From a checkpoint of a small image embedding model: 18800 steps, batches of 256.
Rows from block 4 of a small image embedding model, named by matrix and row number. Rows with one number belong to one neuron. Each number is 128 + 24 x the weight over its row's rms, rounded and kept within 0 to 255. All counts start at 0. Numbers have three digits each. After the name is the row's rms in percent of the matrix's.
After each neuron's rows are labels from the 100 images, of 14848, where the neuron reaches its highest value: "lies over" is the class under the peak; "top examples" is what is common among them. Only what is clearly more common there than usual is listed. The data: drawn branching plants.
# fc1: MLP up (model.blocks.4.mlp.fc1.weight, 512x128), inputs 0-127
# fc2: MLP down (model.blocks.4.mlp.fc2.weight, 128x512, transposed), outputs 0-127

fc1.443 090:119095160140127141105142107113124122112094127094145140102115149105150086174121123154157137117145102106127135130113141125162116114118145129164104159135124104104127162116097123159130154130104107096149126120170106090156062107137120099124122138139106150097183137119141143123129118186123114121168141140094107127120103144134133131135209136136109101140198126139142129089135111150135179103093
fc2.443 098:136136137096139145094097121154103160157101128093130114146150110077133150125135101098113116151111105165130139149130130109130152077153155149077156142188162121152120132138122109152168122115151106111120083143173168134118130112156083133135153117156110123135124123118155140175163113081163093111133147116094079131180144108134125151105102176116102133126115136160132101144115142116115115118120
lies over: wood
top examples: three-way forks

fc1.272 099:108126139120120177137133123117130126092093140100123120129122101176123107117139137136162149141131121166109213128150105072146123149088133111161142077139131107178167139098115115123093135148108133137110121140154143125122178127101073138159116146114115151109157132127093109115180141136141138124124118137084156193158175128122134169111123113141117121131126149121140091130130114121160118110145
fc2.272 112:104130124141122119114156095128102112097125151133168110130176145134098112134151096132116138099134123118150095154112097124119104114126144144188094109173136135123145144178105160148143067118125130115098117101093080099114151107111142174116122147138171141138093138142157142160139101145109155123137161088103118146095129123122136095103146124097119129101128118185154092141158110114165139103173
lies over: foliage
top examples: two-way forks

fc1.422 102:147125139118109168111142157114112125162128144101138089099145071084145120146109126162094165145139134107150139099156089131148097092126140162111135132122129152130179120161136123139125135097129117108106131121111129144169156143159139120131096098138139114154196152122127091121078090094124130103145160144142112203111145118073140140086129139137125139128130132147123098121126119106108113182116
fc2.422 094:112134128141130115137135137152153102139160200138127114111122105108176134149123111136109133116152116160142090158112117103186086064148109148153165074142107119109133132154114141124111166124120109150124126137114112107167090103117109091112117141125123110112088147165128113103130121124136157128164089122110074159102140155135115141103137146101125136175175120144145147161162162142164121116133
lies over: foliage
top examples: two-way forks

fc1.45 098:165153087142127125087115086159113128111137101125118114095104138123136147171146139145140097121162131068189129161127093181099107123129127102140165132147094118093127127102118106135176125108179132119120106128176142102145148129111149156118135146110168117126116161159090125106151110145169150130123099098116129127069145120158154151116188122100123135126105127121117117101130114103122139114134
fc2.45 108:150150152105146143125124145095136146158168122142131150119031088143150108123151170097142129128102141098161135164160135119145153097109113122145132174085130098095118145165088114105110106092105116147102145117117155109125124125157105161104149144134161113139151147153117130146144169158098123120122129100160095127166103144143157115125127103108126132125155155113119148107139095131064138151129
lies over: foliage
top examples: three-way forks; leaning right

fc1.27 103:122103133126105145139112128132151117128110146109117141136109150157133093139117145142165090122160141165130136075146159116140107127117164119131140151096105132096152175147114125137143087124158133145124125133151072088199095128161108096156134129159090156084179150114146109091118093127108091132114141132122124113155147124184119110124119143137127114138145156155140105073163105173106132106123
fc2.27 112:112118122134121137082147146169096116108153138080140135101157149133130152131135098113154123105134154189124137093138100149110114116149131148112113124147086135121160108142116131135134111101148158102151112136119151108080163125122137115148109100097135131144133127076157140141124119114167141189129131139094171062169133104172134097095132163119106115111132129142082102129155120138122072166117
lies over: wood
top examples: three-way forks; narrow; leaning right

fc1.147 109:102103108153123119077153155089128174143157142094095114157160096135155146126142100137143177148162135146089163114141119132138135157120098153144153095142099130154110129121146129144104116086074120158137121129173152101089156135147108133133105145136115144109127156150107116120167129104145128134150123178121165178140129169148125151088142103138131104135143173103145086101167120120129107106127
fc2.147 114:085114167143131162148164144132112085099152132121155119146141131141090105136132130168108154129158130149167122148169123131140125106129091154173148148113143159122149099145106118139127082182121145132123118125078110123122111152179100132095144139079134100132123124138119106168145121112120146127129127109110135131145115107150152069129120169067124141104149080119126129143187175149114135140145
lies over: foliage
top examples: two-way forks; narrow

fc1.495 097:123147131111118133092122153072156136114126129069135084137124101155126142113133119140136173097122116134101225140108112085102121159118106092174152111154140135155150123147134126105125114107106149126136125142158114112121125112133086168143081157168107120123110148109136123113153115133091153125130121118111177163138146124143169146091118156124142128133140169103142130130145096164128131138079
fc2.495 101:144064083166197152128134119166154137089145150145133124159163146153115171155134140146113114106136146172113153118145117144148117142105133125139151106139167123114137101149149130145151112162152146106148125130083109134118119164149110145103100161134184110115092098148126078134132135152149147116122128156082091117152100121105153120114114158085138123145143115148172098109136130157142154122134
lies over: foliage
top examples: two-way forks

fc1.89 101:120104111103093122134120161185089107177126153087103100099125104142128160107204112118156152124138164157124150148121112120139125125130138119097101131154132137133121144096084127060143116116120130077117139102148155125132115147148107111136152159123108121172102151106124131113152087161109137125091156131113161178091142155084137086122169127124145149121128116137141130134145136152111149116115
fc2.89 104:113079155117089118131141115119112146169142168156138120135083142128134147109173144120099096106124103138118110134127122167178130120111110130128096138170122125119140107100111143169109150126064131107100170111134138105131136095119167123167149129064139109125146160145144148126132149119137169157132115119141071125105113162148081096105110121095111149126091126117143177090141132133140141158149
lies over: foliage
top examples: two-way forks; narrow

fc1.352 097:133119110094109149145115114085191096134103110104100108099150148100179123110161120105187139154130102114131146109122099112101133142150123127130144103161135132154122134146123126140099130141099123177138081113120150110039103155119129127157114118134102148129170152135143118149134124132154165127148095115148094140135140106150111127108093104116098119115072140078127104119140170116109111117122
fc2.352 088:127104195106135100105154169110118147165099127143115058090139120102127134155112114161149131136158146119174131112139080096132117131122145123155114111094095126125131106106076124159106161127084161120102083107091124138134127129135093095107118124153124150114125124129112138124135115119118151122127115112109135132092097114139115126145121107088138162127164139099188116190125164144114107126160
lies over: foliage
top examples: two-way forks; narrow

fc1.28 109:117100097089114112109160125094133128150105131098147103141176173139146143124161132069136146126108106159112124135118119123127122140126116108097127101156153123149096098123094146145124170155145104161179150095141127110064127146170115136135132095129099114139142105162135125134150137102116135131124118151143150104137136128171124140112115076125130140141120177085159157119081073157132165095136
fc2.28 100:134119112088127107120120118146141119128101128121115113136176129105101108178109078212099147126163140117151110130070165109134121146117101136156145138119111131139113106106146121139182134151163127135157136128098091107166108145158115092110118148123126130109126092095118122175127152151097165096162132164139146155081138165125117131118165134148131128131132106122165129155171104141101124116160
lies over: foliage
top examples: two-way forks; narrow

fc1.412 093:151122152151141118148132152105117130134107126113122131108121105119128134115138153147139157133149098167125143135093112097167148110128105165088118115138134130168149095087146164101093148121088126126146137121163098083104160109095118104117117082164157122127153154171145174154161157148107117120123111179089143198104131102141173148140123111144128102136114122098134114133136081152151093152142
fc2.412 102:088128140091120103117153136091105086135127133173164123182138084129116149159143134160107123111159162100156114141105105151133100101164120110163142117126136132113142092143125119144110114101088141152150129114104110122132145137118099105126136093109090111127095117133157124122167123121083120152110101109087138155112120146122124106202102082122133154146093074158153114080111121121150122146125
lies over: foliage
top examples: narrow

fc1.290 095:117176103110119105141124118120118128135143190155137167147135107132126185118163103111095090074144118107118147154135143171126118141144131078118134133160110115134123130105169149152168133127086124131123166132155176127084157126095152148134150154134158153127142124128105099135119049110149093130134136161108159094101165126092138146135126136132127136103078146100099116136124127134138129139130
fc2.290 099:166158129101150125126137096084164141131123098130084147152136157143118145081117152135132138125176105112124107147126155124102143112141171131086141149130146125102128144119120083118124178104101163143119085121106131173137138155138159142182168166143083114122147140121110145149100166079113113112120135123130173131110154142140134164144146176145174112092139120139099146098142140151097144120109
lies over: foliage
top examples: three-way forks

fc1.19 101:137112157123143123126103107116135130109120133123117165088073121134145163068138135111159150128070160108149165158156106189085118136093127119094140108191117091124127133173123153093134148150123140167161131169145135131121154151138096115152108103148109117087104116132123104100093102131146131110119147144158122153146126104149152138141192147144117132143113103112148109136124145155119153143138
fc2.19 113:138122141105132114137114089089127125160117130107144132127133127125134131136131122114120132146121167119119143120149107125084153158107153108164074169092125163111116141130148111152136083161137139089138116175081130110180158139163118142135112183155137109162136150104118156135121181169128120136127129074146116090103168180152118074138139109164142148093109106146121135121127125139091130161138
lies over: wood; foliage
top examples: three-way forks; narrow

fc1.128 103:125133095101092110149139124158120145115125130151112125123128138130120105163167132116104138100178123066119093163132135145158125143148116114160103144159086141115142151124092150136144167116109155113174141169123162109134105118122194113113107156097186134146130156128137138138145138094167109127127120119124130087125163119101119111107083118140135146082097155134085145130105100161166105105110
fc2.128 094:128097168117153157165087128136131156125125137119144129121149161097106147095108187115139128140125131107153083080138131121111128133147113084086132141078110121125137149107135098103177184109102131147107099110167113139106132132133126095129152132151123112124121151145158087121135126140102088133134137132140133131112156146131110163146098147107176095085127115082092193116142123090125132103109
lies over: foliage
top examples: three-way forks

fc1.35 100:158101165142123103140115146099170163120121108112058125188112135073146127105139082108108110137129112146115107186169152133089149118150092120122124110146147107119144144160090103135182110113094130147147119166155117161156136100128088105098142117157126145108096121125147129142131117136082108113134144146117124139139102140154143085139128141145181117120120114134110140162117147138140117164149
fc2.35 103:104153122124149164131115129136151139142117137174128132097150130135140095155151167133126113133130122157088166190116156106160154125118117094120129142086126123163144090094123111143154128157149159109095131123113095129172089165117077091130135107115121139075138124090144113152138150133140150126112077136183128137136132136150129119126066156133174110138168153141129139130101176107130130140106
lies over: wood
top examples: two-way forks; drooping

fc1.98 092:139120129126114099150091128139131124129120095136137118127063130129125125119109119121117150146123164082118129159086148172124103126113128128135145110135116133122102126196102154130144152119164148111110149156158216119144180143134138136117115104143086107080150128116105108135144125124144152069153106113116152132098118118172174130117138113097086094142145110143102127127112114101136163094160
fc2.98 096:114110124150132091135141099136136130156105126091137153117082130123095134126113110136129117137112138147128129089179137154113156136136134123101090194113160128172157156159193124088091156124126133128149141121133118104121121162086091134117109133115111122128141131138130145144071143076088120113115143118156124104138177123125129142107108172102137153057127149103128131122133112120093138178151
lies over: foliage
top examples: three-way forks

fc1.446 108:129172131143135121131119146137119100114151083132109147147112158123134093130119107087119159154096177095134153161121172117127122149075113146122096149140107161097146135152100137118082143099126139122123142195143142091113147155132148121143142087151099120111121103123140115143142146111119180108096161109134159156125173126127116107129097169106111152146100080121134157150154138115150104091172
fc2.446 102:150090169125099133150123124109104103132133138133129164152117123101144133050099156140143130184114142109085117133121139132130154194102112116105140166151164122130153124149161125125124174144119155116099141147121115133176139104098140129102091130094107105091147135174081143121128132117144080134131122125145118109116135121086097149173103094172113131108164122131117159111129133113104147150113
lies over: wood
top examples: three-way forks; wide

fc1.219 096:118146205109131131102111118125093102115074122094101125136125097156131142121122086120139138108108142171129167145138155089130144138168127084130134140138151124176157156122094144095122109118133123100139130122154117134123184144098089164129111131110119138160146150090110119108128148103147129084111131135141132187095151139111128109106178124131179106107124119120125131095107114168123100161103
fc2.219 092:130140104131163125116141125146125148151130138178158112133195136116129170123153153131103074093147130161080121141130145114140088128147106125149133111113142084123101119081132138117144138170170085114134120105138103121139149157115099130147121117181154126138084135134129126166135154180134154158123134134127079138156142131107108112104143167142144084102139104120194119120097133134122130096155
lies over: foliage
top examples: two-way forks; leaning right

fc1.1 095:140152159108120119111091098140080087207128098098132112125118116151154123093146139134087087143123117111161102124102163122149074115114136162097119170121118118095156126124099107155118153115142088150146124155105151121128138138106155139160115105115156130142126108161088138126095122187123158155152141128128183126117113120115111110132149113091095139077118125124101117130114136106141138168127
fc2.1 105:114164136140139130168148124170175114142112162197148141166137144158165128192150182135117121116125110100080144152118149141126102149120161106099173145108129136137088170143145137114139136147144093107138156105139114138135146102097115127093127147169113118153156130144126119101100171119105136136152146155154150149127122137155113149126153136152130157142115102087086150121140143117158133084115
lies over: wood
top examples: two-way forks; wide

fc1.342 091:092131182111127216142134128163115129143135107088131118096102113123131116095134129117159114140106185116137122141102097111146116153121148107117112123109130125121136102106105140105116127115136150082112137153122116115120127121109112150077132122095139159177079102126129128100094121177144136113116171128120117176080164122108121117133180178125133104153110088098141128150132167134119142124132
fc2.342 088:131141150127085102117131136105148129156129141186117087124116094105084141099128108109098111104129084101094117110100168159140087146076133111130146130130135114146102128135124130120140129105153096105056143143130141150126152092130124119103120117135131126169142139150134145107147150178145085152101120099139094108108086149132107154138120118154111089126126118142136084161114126129141194088156
lies over: wood
top examples: narrow

fc1.302 109:127150126170097118110150122094138205149130107127095136130146122117114138165109103172094161128116128133167110125098167119152126102125129085094069113078168159117147156138156147109162109120142113142155142099173102140117161113115117117115128132113107141151108102125103122121101138135118112103123150121161142109108117137175146075101183128111118114111109129130121098103121092158101127110097
fc2.302 112:125104050168174142155154132113149112115082146145128109122134124126107142144170099132135140070137145123135161143101143126109128168118127091111143126113116125149127159111093153142139085142177148133117146140143118107128066170170121144142129123124107146134138116170150154154111086156084116137118111140135101144098138106112190098112143149101136133179110113150138136116120138137124131159099
lies over: foliage
top examples: two-way forks; spreading

fc1.477 090:154184121126177145130095135122135118132150074124094102133137117128136089094118149108096130153135145114121144100111107113137099099099093122071116128099093160159103136153098143111104135132171185131102110142128131109097159127107136149140127072148144135117101136146118128130132139078115136131138108153134126137115185125157104156153110083120127145131092078112121126135121191092131112127128
fc2.477 090:137137166112122122139108126127128089140138103160103130094091100150171134147108136130114100136092153137115120127117106121091123148122125119116102107133122101141120123137091138151092136090130133113066109146146139135174135152154103119122109080116072136130127133129152148118120092100092092143122107065145111128128146133128116123180102061179115126093103113106140125115113186145086121162112
lies over: wood
top examples: three-way forks; wide

fc1.194 103:134107137075138152127113105125103085207077126095153139111137115130161106142116130134096167121125123121165126099102148111127080128114129145095131152146118146134159139135084111141113145110187069132128138141099120119118159155138163123122095120115126141152165116111105110139103096175107169132134132159143171150142141108103134135085130126120116161111141156136155145139115111123110136188128
fc2.194 102:105165112173129118163124113150148158155140170144124116111106170133171142161113128171129132113134135127126105116105143125147090145136116132171137112132137111124118142146140098083124136140123081131162136117133101118137105076107137096134098159152152095105147144158088127085085127113101116151155134160123109155100108168130095132105144095119131163184128080088148128129150144125166138078130
lies over: foliage
top examples: two-way forks

fc1.96 095:124123175125138132164132142104159170091128153144121099140116087051106105142097111149104112146115120138114139124159086128139146108162131122134156140127133121107177144164127139153116141111127159116096118112118136158138107142091066121146157128147137149148118152104142115095153125119135081075111144108108126148149169112090160130103122104140185147144124118091070096120144112141132111120122
fc2.96 082:118151133128115128131153119160134125140101159110111092032142189034153114153110116144135150128148116157086136129091117143112128141127108119136143110090113138136155118095115158129135125136136139162098126115138098152150141137110086117126150130131150151134065111143102110116128152117101142148132106118122158125107126142149121124120126149136166125160145113124166092176157145152151120157152
lies over: foliage
top examples: two-way forks; narrow

fc1.301 101:141138110132141131089137117156146116109116128166171104137122119094081124166167178126090126112133121097095102080124124152115083144146111124129086134102115130176124119100116075112136152111113107135149129110103142123122111131138139154072095164127148189100145123151125139116123127126156160125097107135127137062106085109121141102124145154120119117169119139126183104101127108157125123115159
fc2.301 094:120133091110112119084105110130125126130117120132124136137151118188125131118138130139132154109110153138157111138129129129165093097106138160150126093078109142152101144114104165119178106100111136125108118092159114117107052111158127099136113153158123138120153156092120113127120127159145064097139109145153159153119104101127137162141198172140107102135132124113142136097139141152105072119143
lies over: foliage
top examples: two-way forks

fc1.246 098:162110129158144113145110166109098152155096161116100157127084098114126118118120174127132154131139086163106166146115107116179172123121101143074137111096138130149140172112127121120123125112102155129156132076188142106116116134146134124140125094187123131141137129141118115155180094137128099121123100130089132133083124120122164129145151138132111099129156122112134154111149076124083098132130
fc2.246 119:104141121127110156131127119116140126146112137157143104151134076129136149112121142157089122111146102091132110115151100145133106093154123113129114097133142109137099091076148138133108139140099166152141141118094107161109104133112061142170138113114085109145085097140147127097151090108090165141119127112088131119117115122075137139145172097129118166176121111183169098114115104112103118110136
lies over: wood
top examples: three-way forks; leaning left

fc1.163 099:124127122166106152117106076102181139136094076158070144158120137070135135133148101112113126140131150145166069124110178154108149112167109093083088149110127113138114128157105124109142133154104111141170132110135111134128130153104099114114143155137106157112111119121129146137092100138095147137121110120129172113127102104152150112116176137095136161138105110120146095132106138149127145094151
fc2.163 103:106138096103175135114101102110113145108109143125149138123160141117142124152104101108085122125106148176110152132100129107144138169137124111157107159102108119104137137148107107141182115139159121089116164112111075101149116129157089123113120116186150154129144122113130190104099151137151174130152098123148095175134093146118143113112129178120152151158144140150158128108092107126121156159117
lies over: wood
top examples: two-way forks

fc1.407 103:101180153104149114142132111076095116115148114119073121193099170126100117119142108122116110101092152071105151166096168125159132128152121139116159166127142088111126136154096138122115122133145112124187105111140147123115132144059148122098099153125145084167134102129141146117095131149115131106147145141125099134123097125139114152132153136132137142117114112113088152115150134120163094130116
fc2.407 108:148122145168128135142128147116097123147137121164148103146128128122174123109134179119111114150115123106104108145113147118105098150131156108064153173088157115150112145122109125106130159161170112164141169104144127133183167157129147093134075133160122080098137158132081130140098142142103128107147146154141138135120127089100142113121122161097133149125121084096136124098100154127130116097085
lies over: foliage
top examples: two-way forks

fc1.126 089:128092138124128169059156137099133127139121091106117131142107150125150145164117168128160141131145105150123124104124099103192112128112132136171117148163116102113168136126123133162105160098184145105121119123140066121145090105109135084104126113103106127139138137125131101167119161182120152136122158137104110159160133130151125108126141109088154139150170103154158113089145142128128132127093
fc2.126 089:190178111135137128104137140130157155136148129080107099131118119114114142130125074134098086135148150135129189150139107135144135108119133173111123132175122127139126094133154108129156127114175120082151112143203184150128125130171119160088139107093100092104137128161121139141125079106133122132116132110111148116141179128121147158116130120167107126114140122154122123119118139140091126157129
lies over: wood
top examples: three-way forks; narrow; leaning left

fc1.333 118:162169090127130118075099108186104121161136130102116127104154127152124133160167125146170111099148128136118123172119156161102113157133105096092134139148141133111133090106113086098161097121158145109138152119158152122158134148122118126119115137109136113133097136163107112131130111134110148164115133106131170115062164151084153136123166156112122134138126126093121103095142126131203121128124
fc2.333 113:097173150122140131113168143089141140161131115131159129131068118135139160091150142115161135092102082118126139144113150114102172127121115116173133132115145111103104155154121122132183140100114116163141151093157135077094080073148139151137158137145120145161110160131130137143148142159127113125134110127163146119191074136151136139155133128122112092113141149137136137083142110119110093126133
lies over: foliage
top examples: three-way forks; leaning left

fc1.311 097:143107123171175084171129134140115160149119144101124141154128148128099102130078138116160127154119102157140165085094139099150125147111113131078155129079114143111167143182137141127125112129138116128151144132099109094140152126129143118128168122190122189133132116120115138096153121151104111133133112130122138095104140136161168139146141119164119131114159110112122139125155073095073154126139
fc2.311 110:136177076153137158129135080162076135121105136110132098105127105154115149151066118157113146118123105104132117129131138145141138110119120142124099111143129115136108112114130120163098158086137134159146120165139117147120107119133103098137119129105114158135120110107123142086148066137156167121106168153086166077152111102093113126123143127162080155164118157116140111151109088105108097129102
lies over: wood
top examples: three-way forks

fc1.501 098:117146101110132122150146137113126092152137080093104078107136052084108106094121140118084165109102164116133165138138112114089131126115169103144098144161154126142113094091131122100088134151094139143124109157117081099123100108113100130119145098123174152145110124143120122122130143090125146139123131147113137116153108175144119111085124137117114161130120087126120117127092166132153142163159
fc2.501 089:128120105150130118150096162134140110087147125151100138159180129072141153135169161097078147176085127129124098114122099113149148105141131110162153149172119160146113136115164104138108101087148166114100127150128115133156118159078173149121133104128102129116114089133126133122173116118153104119130104111144133130131134164087146164166118099110137134139138120094179134109125148123156104116140
lies over: wood
top examples: three-way forks; narrow

fc1.483 097:127118131129129120118081136126071163124062157083093118143099114125122155161162133169111118138099111143136130126102134119121087154139124101108128077131143093127131154135119136138140125140121116097076154086145161136135153130100147112134111095138167096133113118135103117156197123124126135180107123127107167105103135131167140125145124136154092091137135122106137115107117072148133088097147
fc2.483 103:070138127158105160138122119096154135080135112162164138155172148120115152086118142125120130124158110134132135131106128165065101127136123141146135132127156119145154105103143149103150116086125121109175182145135107150130146109139126182155094114132099098122131134120159127125159106166104140136120170134134117130179126102091106197126149119105112133139104127110165091109109131115117117087151
lies over: foliage
top examples: two-way forks; wide

fc1.277 100:086113115077124148122128116089130114148087150111131132154138111105124119104153097142175162115130110121110199128122099083125118137121100152139152087152140132141139155099128108109091141126104145145125088098118115130111122178105138140155124155109092133088137135091113101147154108127116117112139121146136150161136158109150153122113115124114087134176163210135153113117165127156104109101115
fc2.277 101:122106157134118140117173124093121147092127157122086116122150110117117147126110106179124172096159111128146109161129071137115130138105173178150084086144176109126104123142098145145132127163099128092130134127124115114078123126114131146124135156094132136091086132175119149108109157092135146127138111152082112133129117111113105110124138165089155122163109095169116118117151120116113121126182
lies over: foliage
top examples: two-way forks

fc1.314 113:119136124154136105167134098146155138129131139125162120154130173147107104142108121093118136121118178103115112157117153130106114144120112140135159149108150152136120141145115111096096139190165132125105126123137182135132151128126150151107120129145128137147163075109125134074094108149134091158171149159131105145134088124051122089150111124134147127105074081139153138120116126117146156111178
fc2.314 118:160075105108106140070166118118055153148116123132129116116111111120144080112099127084154095105122157126118097112143168095118101121148091117117146113116103136175131174119175147121126087134112121152118121135147120150150152123135182117115164138191151131137118126105103135108122129136149098115135143165115148113121138114117125145143136137159091131125139174110079117127140117116162156146103
lies over: foliage
top examples: three-way forks

fc1.217 091:089172144116117187095140118093113125158121110153126123087109061153119133104101129094067152101088149101120151151097119157129145124087144134132122125146157123111123119142116157123159132173128111158127154159133127112119129142130059158129087142150133159129120121149134110099102113138147144111121095145097136116114099154157097084141149125144130173136092108115147145125124128146137154146172
fc2.217 089:141135151151124126160096097101153089103177117125115184171125151133108145161160142117106100150095135125117149140132122153166096140114143138143174149119143171111111166160122133116125150117160139073117149164107119078146150137118093161120137111175105099165126113086150157146113131157129127155124124114164147091092112148111145149084137150122154164118145093128106100156123118141115138140138
lies over: foliage
top examples: three-way forks; narrow

fc1.133 093:097121181139156144136103138121117114164051116135086108133116132092117153124186093125177126096119151169092174149111125113151131138158119107100152125134165145149137128105145153090108146137103093112144125102126124116125156147087119126135132116111126104172146130144129106104144112148115145105116128116132137184125123127129129158140168131171166149150114102121123122135088109119169089086108
fc2.133 088:132098110137085103120149124131088146153141181136128141133146118119120150129164116108096107143146112108125121154137158170144090119090137143175133134156122100141135093103083103134117095136129126145127120119091098119151176131108099106082145121167135142143102142153123129120151170161072153150094132151120083139133098186092125120142155116112163158128150093148188122110119134137137141130156
lies over: foliage
top examples: two-way forks; leaning left

fc1.146 103:151124127121140136098155149116118169193098141120114065101151116141158136134113098137095148111147137146131131110147116132140088078107142124106130152125106163116188128162140098160135164121135067145103130150124140115131137137137133108137091074106125113153143130124114135121102096116112149157181149122146179121150141105135140163107151108103104113102114161139088084148121106145145119165145
fc2.146 091:067130112155137124140131119147124111127154163146143101104149156158144148179129126117152106092101147151125133140122121108135101078149113128142126103128093147098148110133099098112129153126108090153138167156121105084102119099114105124108087124092117073116159132141124034143124154134096134114144114150106120141122132157128143117120162137087134131168146127110085131168168150139158123124136
lies over: foliage
top examples: two-way forks

fc1.419 105:132142123121083095097112127106159112099147131070120123175136142130161128119152117111158145140134142126101162138124124107113150169160130151133174114144173089177102130137129193116099097103118153119158123083112151129094125124120123149084124166146107086158142128119105133094134169127099125087108133136110127175131132097143105132130143135131158127170109161101166134104135096160119112110129
fc2.419 096:144092125154162147154153159143114141101135133153155127145142121141084118179140127170142079118195139127167140151102144142136112154090134150135108111094127111134085119082116116119092127108098133111151135114088127141138129199169131103134134146139136074089088134154134111172111129153144171114128108163127145139125094138118139106138134130131127129136120120123120158150098150166177150113120
lies over: foliage
top examples: two-way forks; green leaves

fc1.453 094:142129155092139135095110123133113090234097129105161122105134100162154137111130106121092118121133117130164089114096146134134067145106123143091123146142113148094136119120109093144125143128147066165149133156105122120125165139135164115131122092128145144139122104139111123155075103170110174131156109140123183150130116132131122095126125096097121147098141131151128119135116128142133152148127
fc2.453 093:088177098157125126176149113158159126153157150159124133136128162172152123196128159153116123124115124121068146118123134128130121148112099129142163143107125146155105154127149118088149126137121087109137155104159104130178120075105136099097119159118127111143125109161100141135104166138123141167142123168143127158116108154140115114112124116149128155155115074121128157132144141111188150102128
lies over: wood
top examples: two-way forks; wide

fc1.210 099:102140200121122125142107117136168120098161121127073098137102097146115073113104130145149116124137128144143150117162105124104143085135113154162175137157077120095153156177115120174100121133133142104120128136109151129125107118115113124102144159140167163117123168090130115100175102112152110107123137083104094113136125112080145115127131138125107130136131135114084083110139110159144118144115
fc2.210 092:142133113148166129169137158152172120089114121096117173115176189115127135136133129105154155140099095146133133148107137136115115118140107091133129105098102132119142083123141134098177141179124133140188115088090136125118124123116084129146131129125194105151102139154121086147151135154104131170144156124125129144133111143131130114094109152138148102152152107130147088151130132131159127080160
lies over: wood
top examples: two-way forks